A small audio captioner, trained from scratch.
Model: log mel input, encoder arch convnext, encoder activation gelu, encoder layers 6, decoder width 256, decoder layers 8, decoder norm layernorm, decoder activation gelu.
Training: soap at rate 0.00093, 9700 steps, batches of 128.
Rows from block 4 of the text decoder, named by matrix and row number. Rows with one number belong to one attention dimension. Each number is 500 + 40 x the weight over its row's rms, rounded and kept within 0 to 999. All counts start at 0. Numbers have three digits each. After the name is the row's rms in percent of the matrix's.
# v: attention value (decoder.blocks.4.attn.v.weight, 256x256), inputs 86-171
# proj: attention output (decoder.blocks.4.attn.proj.weight, 256x256, transposed), outputs 86-171
v.101 097:445504563427480474470488528480517518450489474505525535507500474535496472498513447527465530475508463426557492547529555529521484444558584520530401583486439534516484440517427480539475490543534516515371478433451535523481498404534528450473554388539512530480548445
v.102 092:451546407574460460461447565496506502471489523505498562483517529521515536448537474505502575466471477506486402434519468537573511580501488544551468493528529521515548524493458438484508454528479524513598420510466546490474501554578479488476404486452467536429519488
v.103 098:503533456553519448532450514581444546455522542556519502496509457545469511487472471497535545520448547480583493556511489470486496459494564527548574562530490495521503458483531530489509534532526442479552443504489516519468560513499444537521531467545512528517543479
v.104 090:475506430533517499627403605482508513462512524429577502520504521553549546458539496501450471536575482578515551491427465478514490489514585562572562494495510470503532563494473480474543509536558560467485527546548609398491463491510470510438550518535552430434488537
v.105 085:521528473565549484472536454421503510503521572510502507533540478468497512403524531490594490507470543520533474417474430481465543538454515586496514500496493548501520502514423499505457447528466603465453452580549567544414480508497457513532484562556533512467476591
v.106 101:525442487532490534420450518441545517500506515544559546520487543580539557425558523504462452461539486565543495436563432441515463483541462519499452556504458491505514454506494419454512505414538535495489575487522582526497551466503445448545483562498494474501528421
v.107 096:464474528466502537504439527493445476504478503497503473441457530398550539448440479541445506512509460526415520477435544500483528582488517501500478536516514559436524475469551495582534493572491479541409474491575530514445469456493455477460535481501526524501452472
v.108 099:465456500496487481483462526432524482498499461602514452410495490500538484526564524464451467505515476453500454499488528522505532486552532539579504489548519542495530420464561493492556525508498524519432541512596550506440560462481566477470519492496504457514531496
v.109 082:549433433466488447586494458535515607552498440476488496517429476525514421496546507489507509474498467498507549522538516535497532462521428462518575544508474512533604520544488517577518408499432542553482547540493483527505453468543475489536511458512478546575555508
v.110 104:417471441512557507502449433459521549616516526445463458531465493458460474545502525516495423448533470483448467438520493533471519533435472532536530424485475435520546475473489464563480520549529541506546365514566473444451538479525472491520467508433479475592533502
v.111 101:496447456464499538533551505549490496503492513506464462516482510442583501474467455445477418563468496479555450433459511479541502544522547460551491519526520558514491533526503493458455451452547521550528524465566484596507496520456518529576522459430470415470533486
v.112 101:421515412473455444483578418533462494456446457509613503530547505471503531516539562520500486512458497531525505451427446490546451493544464473456516613487497532555489471536513563496527469511560454478459482480524479458474500495485474483462511443525419457517561539
v.113 101:536514474494488508538519545479490516514506520481446598561479516529466481470534441474513529436448538441490447475547520396461464504402489537555488533457476495522533517518550429513520459452491536517505556562483534532505481445518461468457425434579494483476499497
v.114 085:478516512531448486492426518441436475554498473460551513514484559532552513470540477498548505554542482492509513470518486469519523458479544471492482553516521559434561509517442449455558534477490551518457433541557586467490501552511504496536477547446504510447502471
v.115 085:465495517492480480469469534480469483565478460540417541481484416457516456524517468547504402572550480503562563459512513482467574543443432524510542527482496475591451491485497516528493484601472508487565466504489512527467557482541519480497467476423470484501468493
v.116 094:524516571501535502463544495507482509456551566406454456545494537457498521484536571468483488453544555545454535512552502472501522510514505491522391474489520611433469418516441507553538458517461480530527427461501513554571520486499476515551485540493551522513489499
v.117 088:419499579514550499423489501518527486467480537513524480462583484615520555434526466469548458533475543498533531500526475472495475420479469384460487492544533461486475495427499511498524517451535529520464487530588533493536501552511512483507480562492473447572511521
v.118 096:482552384561475472480450534517483509431494511474499540503489486496544535494486509602494521444481483550471517542511507454502519522541497474579494532471449500527590529505486498485503506507505458517522504464457537491503531444548486442544492508445495582472482456
v.119 106:517537537435444487497486500502481473564551523442553450477456547505535457516556550523519454521497402556527487493545495469573497463471557509511527505467489527509467470477529501432481521557470526461465432521513459465497581518537499519478483489531526546500467399
v.120 100:443479428528445518521486429550514464555521502508509559465523457491538471425461524493495381499466453490514530504414530524465530488565465532418559539541537516454490510552475538528597514502504501515490507475533505457481491522521600502449514529514522509550493485
v.121 094:494528581521505452554488446492517469506521539474597433512451537462477459493538561520478500443512555532444558480390465551431468481522485489448520477490493513533506465515526479503461536473512469533460472552519484455517505528479570541506500559436539471532458531
v.122 105:586553531529511509460522515451561491511572523486526480498487527489483552493455546522457560478464533490487575522476512537437471537432492457535506488559460561442506516501561549517447503551468521558553540516472542510492560502509438558483465521480558565534455557
v.123 094:517406514471539504514518496450469486517583545486404538518563497502511434535518483463436529433504388496472517524522513427461547523537511555530466491419474540549493564495488534499476498484426572514569539523454506552558459404499468520596525544481493476477486481
v.124 091:517487527481475576483556517492478481481509513488528437562470531456542473462476543450462534517534542572556524563492505447420437472492536397433476502465497496545511508519434498438460486530497461567474509546493436559488494485452519530529548513460452461556487501
v.125 096:451490518530518467523495474524446511569495481357556531454550541501445474505533541455478557509509545517508485447520503483538470472497469469414554506511457507523502470517480529444462463454551505400464460478556435498509516589481515527516530473553478503466479469
v.126 090:500473466438502395543507529500520478559536515473563496484531482515415509547490522526591433530542481525449492562409487459542545560563446437482500530537521510458588456478520555470443514396505478451442524515464465498529530481513620485500499454473475510506494495
v.127 096:510484539519435619490454473497531517472529482487477536503531476485462522491461422546455465424495462457537478537509574514521566560499523500547503446526547489525480570425496522540523523542411475590507477555488433468509420529541533503412458495507493523509544444
v.128 096:461597517440547478507517445543541516473472506439507511487510480509484492531540489483518461510504518469482486492471464505477427445543471448480510490500457530512438483457486524511505501487444457462476529420505521472525590476491471474556507533521491461452519559
v.129 111:566540529603549453535495586528476483485531475482460472471430459540527482549432530598503496456524547511519511499480516512445439461477394487573500451544520496485414439561553487530529553493515492435518533490523423557504517435456540468467492513501505509549481539
v.130 100:548432548436454481447399392512538532434517479463502524456468513484552515472483514503475498512482472566488507435409500571606459373554482571539537490493480525443571524533510519482507537536447554517509509530497454481438430434492461504515485506524498533484523464
v.131 108:511556477506464569470515568550500480511463473475418478426459476527462540446590507564557536532476484528492457500512434436489497457557458473490455476496430477404520503536566518553481483429548631507487601574504509459493496467503491487425451519480499534473499457
v.132 092:477548486442456481569551453515509517534476500502515512594472531499488462464533523593505515458439488547496482432445458458501465508507498448544574519484485508515450516434536515473521462544512484521486558502541480454495542556513546453517539430585513432560516492
v.133 105:570496525519489522535496461439597488479502473524476566440505529505481469530520531495586540472507461519464464446463479603483530583532486538534498468527496464502500466430554494501471492450521476509475487557492510418445552479548545485515499450550551486440401510
v.134 096:526483499540538549482570623470440516533464563472542491531456494480459511477444416540547592457502536529596502541509512463533554469495421475520511464480532500521411453509518474505556470494471428497467474496508522445489429612479500506390432551481488477565479495
v.135 104:499533528490500556519525531509498557490523418506449443520484507500493453540384498454504539486534526417535556497509615495507507479489503456544447485547486497542443442497490552452532500543542504498446503481508488495467506541456480540492520508540501417464469554
v.136 097:493501505556496520521474419541483465553441534415480461498506537417484461568512453456423449541479478531465463488489508451444535529511544525498498528507469534520481492522442518552562522503526516449553457515472473524527580516505483502617491473508505516582485487
v.137 108:489519508529483478546444494494466484450497513446497400541471514485496608526475428445463523554466572402437514532528530465500508430480508493509531498513454497503522448573463533458531574488439486521500520464475493523494500473504444494517470510507526455484490579
v.138 114:481501461450526535577505499584525488508547503464549417433496532535503499551491535517559475497448433589445542468452509459532529489514503462502480405495490541587434512529508473535438549505458554528491474438519460476485577529485519475504506501494480528497538509
v.139 109:455486503496490433503490483492515470493563493489491487536558541531484499507585490441482483494560528474460477530460506521469522552426556560472501612498525462496487507672478435434503488433538545548459552448613504483494439464530572475466518465507490524488493472
v.140 105:502617510461562583500512476511488495536483531508456485516491422462445525424479518588445475481544464540508447595537453441463557504506503519501509490503571473478489490551538499474476541537459475463528511506538472489454519563555502485539524563504453482533456483
v.141 095:471455501445450515517448484452506525519505509444532474566598485570492480486448524523463431505527549459549557498478511445434491539496515510536574496431551518489537535573476535530498546548414453540521544505432512530492451434499560481457528453482541476525541472
v.142 097:470460481500508504525540486511436478486524534504533566460475529548519507437554480542496503551462571464530577468470468504538477433437463516501494483529495458505456566494527503505433471554464415491426430466367551493475499456508550510514462527545524505550551425
v.143 107:421459535456529576497499498511495459554454479581542556529512514492505433430501504482519493501442502498506437516538495452502530486499464539474551505529440483455513544453555524499544506506491547496519543523542550507484530467487494490515583406532491516532531471
v.144 105:464554486512501472499502479441466496518541510498521522538489469442484460534579455490495497512503473462496432481518542503543514436484514542533566504509382451487497513565490519470473459451500457552490410449548561513481485465525492538541529448523492527481487582
v.145 100:528539462439505490471490499516519515533520426524552486483500554515527501552539596474553548512601508460518479465481421504480574459483408527518444477512612548460504491427423593428493468506550466488521530500448460469448510469507593513452436492469479422478546492
v.146 103:521470481493499449523498475570500487521487508548494469502451444458501453473482483491507487451517456483564549482449465590520529534496558480521528554437542481470456445486487533569490481541522542425567426472495470523490530480528425512522499616526521586538399540
v.147 111:498501487498548458485457453542490500568521558444454514482495533502483488485613495419450511466487471500502428566547423462508532560518569519472470509483501534502478539498495521515500475379465503445487492501429447468547491531508486496526503553457428399455530512
v.148 096:521484486465490504507514439486547474479496503549481466553578479520506568547507537495526468452533470549496492502455476535493459571511591462475511468496492490495543502489483504492480423461496496471506564497479529549528513548493491482453520574421517476465503537
v.149 106:462512530497486563519415539457454480511459499504470499540439504541521451530531471511540505526453444565508461492546474561464549531460580425506434507550507493520550541493486439530579454463410545450530551547542483430478470511565511467512567444458508471481459498
v.150 103:482484473459552519538543540457520452573493554542507515475551545540495472486560455513562459576502590498452546465491449417537559508470522481534491503503459496481493524545496444478537571475470567570459488487556570495510459489438487522563529461558487430457498534
v.151 095:482478424513525583468475446455525483462419452476455488454485435532540553590486524529527581437472470502534506480517458530502447435442402501448534488490542576486475515528494512506469527572457484518513454492441459494474526520491484558530391461505497442542464507
v.152 104:518552520414498535585444497408497501465460527524507520540559485589575488478520506499508498554589460491501525437501528519434403484482427527502440559562511527469463399505530497516528509491490430543476466518486464519511529444499454467459548459508547497503508378
v.153 107:515542499481474600517505481473570507531481522544554552477550516428468482514593486483505466522520462482510549506495465505492503410486527471424510501486458487459500508535500477521458563475565558493479479569506462469522542528514583458552451436456499532474453469
v.154 104:526499481460479498537485387441582531590543553498509577542520498562524512469505502516483457536483475528505467437510527506459477520506516617433506586529439508472439486525526523520520478455527542544579473506580540505538494492517467484537507446511476558457482469
v.155 103:467479450445507522495507559488517513548486468544511545546588534487511506533580506495495544432590464511469500505531457491470513494422550477499444515453494505527455444457525495475479493464507537494508519545562435484485515484498480418521451474498499511507492450
v.156 109:516552499497491524638511492454518543469476478526489431499397410590563496514408522506527535436501499450483496460472512519418499486473516512559519544493554445505557506440504525501429460508620534513510492541493497473484523508474524484422529538491498473511496490
v.157 110:474498555532554535587515498514500465514495494548537547494582497440457490504501530523512556472417500512493497504532438485571499574440452504518533493486424501538451540556490412490454509427478513472588497565532518539489544540476539385581553429538445507546409470
v.158 093:535511512482485521560477540586548528488502510495435560495513487556469482455416576481497578469483450570545505422482559485507443472479432428489446524500595474514440525487551465470565483496540478530556540525503444490501479467529471460506484516444484477498538544
v.159 111:471482508532531498553494541534525475477519435573500482552467503476486446490518476501511485475437468507466479513438517445453480522531556498517567518501434466511458503490465433515466519517573505454525594466580509516510637493494451479609510527510419508497537518
v.160 105:461536458488420438401524536476541559505481522557553534560575470523543555544444497506436434545469538470517541507467509429500516543528507533496475521521496541487424511591493440509530524506440544553560518517544561517520524474513509540474530479457571509544479465
v.161 092:489513544557501568532501498496589530544502489459456491515528419532526492530511506523499517502474526534416489520495521504512483587473474484489488537539494476434513477520550536547500496486515466520504518465518467505513464509445552534531482475451491493484544508
v.162 102:460513505563488505515474547403515468594440449504457530557504520502469482561486482447563452521532509486426478568553510442480475500533547502583535440493485497447517451523511564493528487521518470492583456442475487536480529542531489474525443483508517462523521466
v.163 103:430464507563481463515523478536530472487534469480450473575457471461515497526497562495501484414437536443494491464501460527527491455481537580546555436543485462516493495491492504442480444501580492393523495554508545429545490454506487537565485445527473442524514544
v.164 103:429467505471498526485524508575486579547495474549570498464520506561499507482531525445505525574475499554548466465462408450534519538481482510472523523467456499556536439509481491533444498461522558507566546461518544511473498533491492413490511491515471472509529465
v.165 110:475540518548540531522453507501509515598491527528485526514532525502513534437444507556547476507455557484456528506539510473494523555519482505502476543459485451427558479485451487444494434465487490373506477521470418418474532501555536535488365482453537507474560507
v.166 092:424481486500527469493572500547556431456488565521532484446589420488514478481527488470509469525442451516500439421471482430506494518521533581501494543491577501546465472513456512614455528446508448456498461489517523556523496462455487480572513496600498484533539576
v.167 109:532529531486444512461525508475515500469517624512514550523630490518496484558467466454530501511472463487496469542444485440496471500596488407531446409468550529454360463578439476460507523512458504525464531488499467536578520470459576487485488538461579563518517538
v.168 091:524434478519493538521503510551484513465517489559487548463533506439507497515438492524551483564527532496517532464520586557467545484556575548506487479506609389535505518502507452551455521514472454447477495485512499543465461505487455446464508474469441500482480550
v.169 113:534496447465512484464467474556442498511512520580451516411520458502451509520448499551511542476461494476555575525504450643506505567472421445455522516470522531548507522518522496499477506506465553526464518481567513558565515540481582531439407487457533529468484523
v.170 100:497497506483528462497532448464452430508511502427455487513512557529467522542523434502541552468525540484481584463575474531519434396392578457408552471515479596493490554405488443514451492435540479446523520520526512536476528502466518552538502566448515521530534470
v.171 102:524566439508568505464508540506476544474545530514475533520533514470490552496496536490503510478538468416441423476481558450548487429564494483504433404523508530510414540485495467551479497513474523521483428473525501487504431478534496487514471483534458448568473508
v.172 104:582496528480439479419536452480510538484552520500517544468530485546450490509555556517477539498527491502524519516495476507569532493457483495444517507503488543612488460467515467557494475492509471522474484556448522487497476522469538565423529560572523504422554444
v.173 094:452523492438584500504520586451452494492368431459473447508505540491558516500458506507466599475523470515464536387566500474572589500485540547433503432444501517447495478413425569529537471556461474471517451530556540512428535524561451524523492464552517487507484487
v.174 104:471525493502565472504510472512489478444445486504493577544483556491521480553541438512439493495560430570523402435443446539445466529511475542483475509541490472515520514506513506470425557502507524559506495499454516435506603498463479488445473468506413502456459473
v.175 101:508506572487556606580500487438446484531407467542485478544508562446515525549565465433458487478548485556517531502429515500488486445509541515447479467499442594424451465490437497500546531506503542442509535496512484526492495511501590486534496475504418509492572505
proj.101 098:472460418480516468499507441530495515517476543459561472494494519456461511494417520470562476472588559538436552402524455495554529500426480507536596402501532478472485515482507574424478515532490476478635521539516521474474457542383528518507520494511529446527523553
proj.102 096:578445610421586489430548499488531477489502502510485462543508424516526472575446496500460417504477406476521586579481577475500473454516486448459551520486516540488529534581497447499482478469477471501540515479491477455443534507513516513467475498482467496550441442
proj.103 104:517530574474505548454493527462534495510430480470564564582531497498489473549530502474524507455549453527467506463477520492527482541478466508472480489528562472530449524509525509501513498495517578535472539471463568518483501487505605517533560524506495440443536454
proj.104 096:483468463434514525455619450537450446528528486504402500452505523538479533518439438496518489507434492448433445512602497518511504461464514481501459492512484507528536531534508517509499479480424423475489495470573493527541541511473502465510438478460484584468516471
proj.105 089:441370539459458484543499539507514410544448468462467530444511547559504479561480504488475579480572479532558525572585555504508507422469493487494514530479467419509487497458579430576540513455519489531543513443534456431489466564492556526431497528470499528468539378
proj.106 099:487509477406562458571540476544494411471504511511501520445513526449457453530488453463515516509452522480492495522455551480455547506454503482530554500466528551450511528457490520493496516528484447447504448573549450393546509478460520502516426438489451608471469500
proj.107 098:479450479552510425503526504502513522530439478486484518518455509525501448532488519474488493580511588444510505533501541523532490499564469484528578502499463454470466533575420456414461582457428524455557470475543510541523513467501508552479496491493518531509538507
proj.108 103:504557494562463485516539447547475466494489501403567528496481556520466424424388480500493548506492555474538581478519399494547437514551486523453484469479451503537495510502480520519514513560478473466522493555439541481536457487535503509487450494517474572496530525
proj.109 085:441524578510525498520422510475508487498440450465518511446541511526462541481550528466500472468497519508508473503471438513532447507466567552508523437518487592505426508468494476507398503484501444450514514466452456458494569500433489522470504526492464458448462515
proj.110 110:531475580466485508431514541525482573468520521554518550444485451469471512461529537475560580487444467502542522502511528456507523474580527445466457534491543532542444488430439509485530517519521481530413515456466502573493498498466505508505478486544446469457459438
proj.111 101:537607514494546547493492447491525534486560504548504511526569550507479529475481568474507522519495514500449496548519500577428505494477482507486562453439421460498445500482467545571455572482464503547513483521420500485506479479537485432462487538542484532450549511
proj.112 102:621495522528509530493463539534447523446552500479438491412423483523434537477479493397496507487523517476479485500583527562451551509517509543539464448535489427527498497438528493493437477488494547527579465479529520509577460549534499536514496567498566546419462425
proj.113 102:545502528434497416489477544484570412529465537509492441464545428492530539524497528509480505497495504532448447492509465455574545501552505492422493456478476591521517449522437494528450521474521454451546422476540489476506577537473574464536527509481502492437467479
proj.114 092:513476467456553440540572472516519469502503486553435559557493474537544533479410452515481462500358459511510465512511492539512459525437509466544529442453476540438514537527558485516433547493370471447484573464477534483605547521496423486514425407506473541490472463
proj.115 084:546493484547443539517486533537469546501511586543516443506504498485445467432536629493500547518431480522438471504520480540451476454492552481455433453594502461471491505470471434531499527485491533570466454542499493470546469540480478563453509517525546517519522511
proj.116 096:453532387510473480514523439538548547518500516504505544509500474533502502538463528518444528432580515407444491569497508538527480480447513506501545477494473456488523536519493495478445595454530497475471528502472487484480476518496547553427517450513505545497472533
proj.117 096:561491453442489403561531494534541482501520507567533560497495515481549476522517515515477502475520429509515525516492484519448486575457544530559453468535494489479519456552443539548586509456484451487502539451518565433477499479491456535534480483482570546504528403
proj.118 097:526467560507494582549490489516503557534472489537468466542450520481519487537470523415510549524473531472519541459495552548499451466511458511458542494541529476446478600590493537483461502462453524499545436461460474469471471470452496489510429487517498450502528598
proj.119 104:501462426576548510479515496513494562476503480582481509507524476426467490518505464423548515549481515427564518484473551510492505481501472447466538454536518467490476518540471555507548495502535496552523496577491494496566489532486473559444551493463448462541491629
proj.120 105:539504506532503526540516452415489469468513509427529505474528537573537516528462492430535522538510478489565506483524455501473459469457513482538496463455491435491557541542485517445425550543458530498424467554450467512497438484404388442494468477495518516503559500
proj.121 090:483491391484486552507539568585528527457520462534502542528546488557508525485472495512528548566521509408497528537532543534506510501576497507561533557475497456470473491476475539506543469512498553443544532505544451613521526491443437497484476489565499561491547535
proj.122 107:396558498503498478536526563542478533547441507506486474504524455509513433427518457493547440549478462556473457579473580400491507454514419500450434517436471470538478467512488450521594515460513495497396488469534464529456472456495571562509557499544534418509491475
proj.123 101:495515445499412607548550477555491520535484474530512526508483586509475520507488526569457517505477619505543453458496478531535461463487585522484502492516491466484527507485448499556461464496575449460458482536543473475509526458481487425438443492554462506525570502
proj.124 097:441543441457463472496481446537504607506591497560514540454510480477502491551564480509518413469524459524445481531407531508485559472527412577541525515507444496544436503478581481556458562475508544516480498457473546506432521518504556495492561539460498493458519489
proj.125 103:572441530494477526473516529495552459451529500599456491477513475552530621552508429576500466502529495513489483497489482502513544530435563465546488464510607454512478499483504460478544482488489559567562529481533506467566518486491469449444462543522528547488465520
proj.126 088:556533530539465606513452474532465411396483538494552462450536579469508479483487395498490536573480520484550489442548476567452488545455483561512511545455455498484436523512551473518534541537486547467536548529566536506501438532532422474539490552507458502511486489
proj.127 100:493532526507523440537519502537458493469440524518453466509453492504548464448493505492475457590486507493521547548517489524447456535563478483499467469493456490490492470551448521511463495489573513453538545433492550548441493431496510517584539490439512386556447572
proj.128 106:523463492495546501409425549477453418481528545482461495568507511517407476525506478534426553569457466534463485568554467526485535521468643518493492469520548475563503539510544520478515447544520533575448538488456441561503424526475501507483523505511492535543462503
proj.129 112:467437477396492540472556413459484512526521569505462483511527542460525496501525483470473509547495494477434463444518523495566536535542458520536451544420535519474481578496497551528503485523482498501462562466456519496478481519515479479471486505482523502521534474
proj.130 113:489485439501560482496539531475482478545448530553487409513490510510430523499491474512489464487435520509419552579556533485484455592436520491457507538486505449487466426523497407499499475511521440602507518385529543517554557560449521391488541572441482494436421494
proj.131 118:481533501562485466552504481446559489501475603475494499518498511445504422457426527515467428485493511503443500459501514540468493561506485488483501552423547531515462476502465478482545469556458461527500366503489483578565436448542530499469563487457529454502504594
proj.132 104:526573396512451471469558533460538454509561539544464514467562490516545470503537514550521541530540476483478426498495490519472510498390477512533481471393507487572549481579470487448462454437504520465490488546441518483504455460508445520508423563444454529530438570
proj.133 114:449529464503446517425548567528505515533489486506438477512491527549498536476531443501489538542459505563568518534600510366477428468538520543495538515498520491519481555480431466528520551480545553579494505474448436566450486569508524509535510530479459510588566523
proj.134 099:544521488458498497560449388518528480442559465486481454467468536497590516536577526412492432497499451489514494452462519483479435531523510507457457494482479480402501540510493452567505567466496467476489481517536483468455568401505488512545489507543493528519529457
proj.135 118:456457535514452538489512498533480396516443558477521499511547514517493576470596478536444492478485548503471440436495439496464494473540549540469580436447527551547566639441519465513506575467463469433556520478496520506543518517511488454551414521538458500529477489
proj.136 118:533475521515455487522515548473437534464498438531477576546498515508431495445493565523559480499540514504532599549505500599516505485507469511536473468536535464535519536406526554424515518504504462504462532465542489518421411505533527595508489505598436461493511463
proj.137 122:511459501503484535528460541577482471527461510521525538501573501486396445500462582567394478512549484552550498486439439506477528521513536487506505514529537479484443535461538473436556500549521539463526532495529522552600507519398527459548547462550488565537506372
proj.138 118:429589510473488405460492474394494456478472500514476536516459506489504528425559567535527514497511531498458532566534443473520433529472473573484535542526491458482535456463459496462520447514524431492449500514450536516458418450506518485488484476532492523504490484
proj.139 118:527507614484550506515467542546489569507449460570517489457517469454524512532493544462572527539463418525537506492467480542464450490501437438483507531488453477495480526479548457519515484505539428518554469546523533571533553454487487543483503426489560495519561451
proj.140 116:558486467475473472545474487457493516483546467468551486497484556524513504590520512425564458528534508508471603421432501523456426494441525506561441460432496510462533495513507512541513502509499469483396592507490511499556494454421496478535506501536542505499552453
proj.141 102:487498496452529496573539511536504482465432408525530494460418491517493484472424499391456515465501500519495396469472492559539488530556530421488436508490464579459453494486542505514521459443529526440547501528471522495593522582452443473492506493507472552459504408
proj.142 107:488545508508462466451494536503501468537502568517487495482495478460435494519479493498484508474540531475487446558505583508470616552485510465433547532499510482475587575538442511496535446476507531522476566527491529463588452478479462428510568444487504510501454498
proj.143 123:476467452562464486486579488466556482448520484508485492549508479583480503521528490487449521451508488514434514530537478575524468510529520404525514511490518534596448446571414480495483510554511512476546450421443470553523528489469536499484468593486486501517493506
proj.144 115:492466481471515485523543576490591478536508502542510459471550525575496493536449529482447529497512542516476576527504437500486469480481481493503474532490553530552473527422528454430551513523486580484425592515477431502511473496526499449494542516476529468493511481
proj.145 116:523434541563483521462507521447500516537542522445456526488488468492472502465504447482507517460409467584506549483555510482535488491529562506511488536420422521541556512483493426576503568466522487480586426498525515458520554561552462525519503522499425506531431480
proj.146 112:507546540513527517459529486502394560504441499480476488458561547513435501565485538529568489507488596464485483544549555513448540508497454532456475452566480502588571506521504481482498514516502462628449570415495472482483507471479524426495513463495476475425586527
proj.147 116:541513506521505511505462512499522603480486407496520519529464500491469516484469504502577518531457503552504490535478520506539497411447493452485539472489529462475519472450514479428523535532446520461480530538547523467530452488557541530508498415473562455524498512
proj.148 105:487505484540578560519465505554525553482533474456478547512489465522521522465444511487468566502515512475568546432521488456494514402563431533578499425504446542521497439540516500500500525563504485409512455503536451462470616472531430517521460462538492505564471520
proj.149 121:492515553541558433468553466495628536492531512473512518517477540445525524490463527549497475482564537477525504478482553476522471531485451522482544464542531537509452487575494488517448543535538495498415449469414512588565535512487558557511498560459508466508539433
proj.150 114:462550558514462450465557532484530501511477499464580453505503468513533522509480565447424536466513410518495487578474523561494452466456467496476527468548547510524491479529515516468442485509565535418514549500449492504499555451504509471520540492465553523515535504
proj.151 108:469547515441437446479498464536471506558547538502519518509543492490524475442520491438418466485567481470463511488494469447527516494480529475535476465438522450551494488444484533569553489447503498462505533494542538441580537482501491446529496527500503505478527513
proj.152 118:530379557543565474480511507555468523543484521447549521444479547438483461484462487490450499514479533570516449479514533510521538610495503440479483452432524510524553529538522517495450465517582575448560413470531533500504513522519536559474499479553500521441602542
proj.153 128:490513526528520458461469526411508584589435481505470481500447499520497471534504556493521534483527467525502492522563553484553467556518442514557502494554539455530460465450470509484493442503505465517431420465497496534485478405486535555487604531520524477533563540
proj.154 112:439495489526522487526465627512470478449452503511495467475538534457508453545512493462526581492492521487443511560587468497534481488468444438502465535471523484549461525482499514516501527451510528510502455500501489529437515511582566528505472497476436498520518495
proj.155 121:504510467518430527480543400528504560500482561442445493441446483530497611488479477460500519468428491471530444600495546456525545487559383438451480451497465462510499476480423483530551425532493505479558484480457534522515520475492491494479538494517489477569502553
proj.156 111:504510475440488477395526500481500435498574499458434550489592524508510470506521489468542510553449470603474465483459481473519432500516505446495507448514532536419506499503482470591507431468426431471486496471521516550491482519521483512515383540458491577528476519
proj.157 122:476524447548453509441531438436577474473538498546532472523454516561507501496470524504465517523582546503462500572568543507517529420470460447482494497472518470484501469493502559514586478581498567500464520460493451500448440460502524515546559533468497509489585480
proj.158 100:464448528512484466416506448445527458520498506530489450503500449455478501522555431500545453483577486503468466505523509480520535545504492538501456440555471501467541506526427504531503528524518588535550467544513507511448520472502478476493491500546519472410477469
proj.159 129:425482512500478523454523462480481449503452601492552496499555512535414560541606437554479518585509595479514502493545487447462536409493432499463437495507550483496533521455519516448530471493479531541453506545513503529467428418477489476411465568487505462540446546
proj.160 091:514509511491479554513461520604513417464536463494459547488544487478526464483524528539558434419577526522466385505577481423525494454451584542499479475468480440507564445462505493545541519560575514500473526425455454524478538538552484495549494558460526543509500602
proj.161 080:463482532512492516396475528506502500471487525618499562569557533437493517475519514539484471538474485470584517517488504440520489514584582562487511384488522557501501435517523497521476499472539540464454437504470467517545508493468505525505512538539455522429479458
proj.162 078:487493550523564475469521520514468482440476477507459483524507491427487568555524520589500477485476485437528545447422545554534602502450505473342525568452529551480493471497505476512518472505501525447444483520447463505500574448484475473513524559465478509419501506
proj.163 089:545475497552534499519500488477525515447434441503511465495479503556475488523413462505527529547558494522539545511549486513538447560521493444509427502416470523547490500536521481471477513501519514541447462393503542579578549545452515479512549507477431456501537474
proj.164 084:486522419530472489486429433517509440523527480495445458483474514489484429548432521557473509467496503470486500557452557505481439460532535521551561471464555475475477544499516532483510489534482485464491460568551507470526445555502552528511448579492416465483488549
proj.165 086:556523535478510483403512484467522524513442411478537488477472567556423512486494451548450458481463523426573556559488489515486559426523476531419517437490481514482464486478509569532528550524560527515456547470570513477525505534527465433497509550515464455496516441
proj.166 074:470452518470533493474426423415547500511574427551446438495412521450482502480535473522565538468523510443490481594470586506499417536519511509522478457429503546470561587470578507445519550462540503486471471533552440514444535495462524508449558507469512454472492512
proj.167 089:497467544522459424500459473521511559423533495482569508533459447430485492520571498511475452473505519436506563502463487456477499488457531512536520506475413520470554523518565476541492461461529503502460428503466507388474509475508452526520478560506506541466428558
proj.168 076:471506501505478483468573542432597537432489496505564560569557516540462570423508503541522516484475503620510506496507445485386497519487429481477538510541457578551483448562554505533486519507465517567481448521525508576532524504553481553537510506533512474499524483
proj.169 098:504545521491505557462472499448563512474496529415530552527525494522599495495499514456451497531442550556506429486473446463525540503523540498565501426513415520452514464460504556559463453521535451501528569516513492450461429541515522570457507538499552458528535505
proj.170 085:460488563548590486525526605484421594483439426519519456502456474499505454494434535429482519527472451523459506551497466434499482539555401444542460495489551428504507529548541479472482517549480525468483522517540524534512461480491482472503525446498600458541541510
proj.171 083:480458502533483582506477513433572464539452509477531496471466499549492476471475410536549484561534553519488569574443502508435420539468534462495547557504512513481567459460528529498523482483492445479497487525557486536501557543426534572564551448551514522440513566
proj.172 088:465505436437498482536434517466472484505548472489441494519547513545563456463504461482504549531517575511501509474493507490492508481481483498568478522508498461454429561513455539478473532497490503510525523502527515498441471487514484526482450517495434568552490532
proj.173 081:526483538510525512509540513523528528499563557515446471485486574510494492450461533471490461437559510508519481563497488659467421519475467496546530620478466490460495534485518477487492496448453542547529502519485538570511525413472571532461530525446518482499553494
proj.174 085:496459472513415518510493499480477452508496463525550500400496481530509508451478592474537425440494455441483545509536605479585497517524441519538506469449521488483437489503462494490557479522485394445573587503517512533528455477528503518510540494511500499514446544
proj.175 087:450547514505502420517488463536515530392516461519496452464426440501434453512428490477563530519493480516481457489559480504508467536477531433480506538508540516449518467490603520492399499512524490534481429460547542525470446497464433512489539507462494481563467528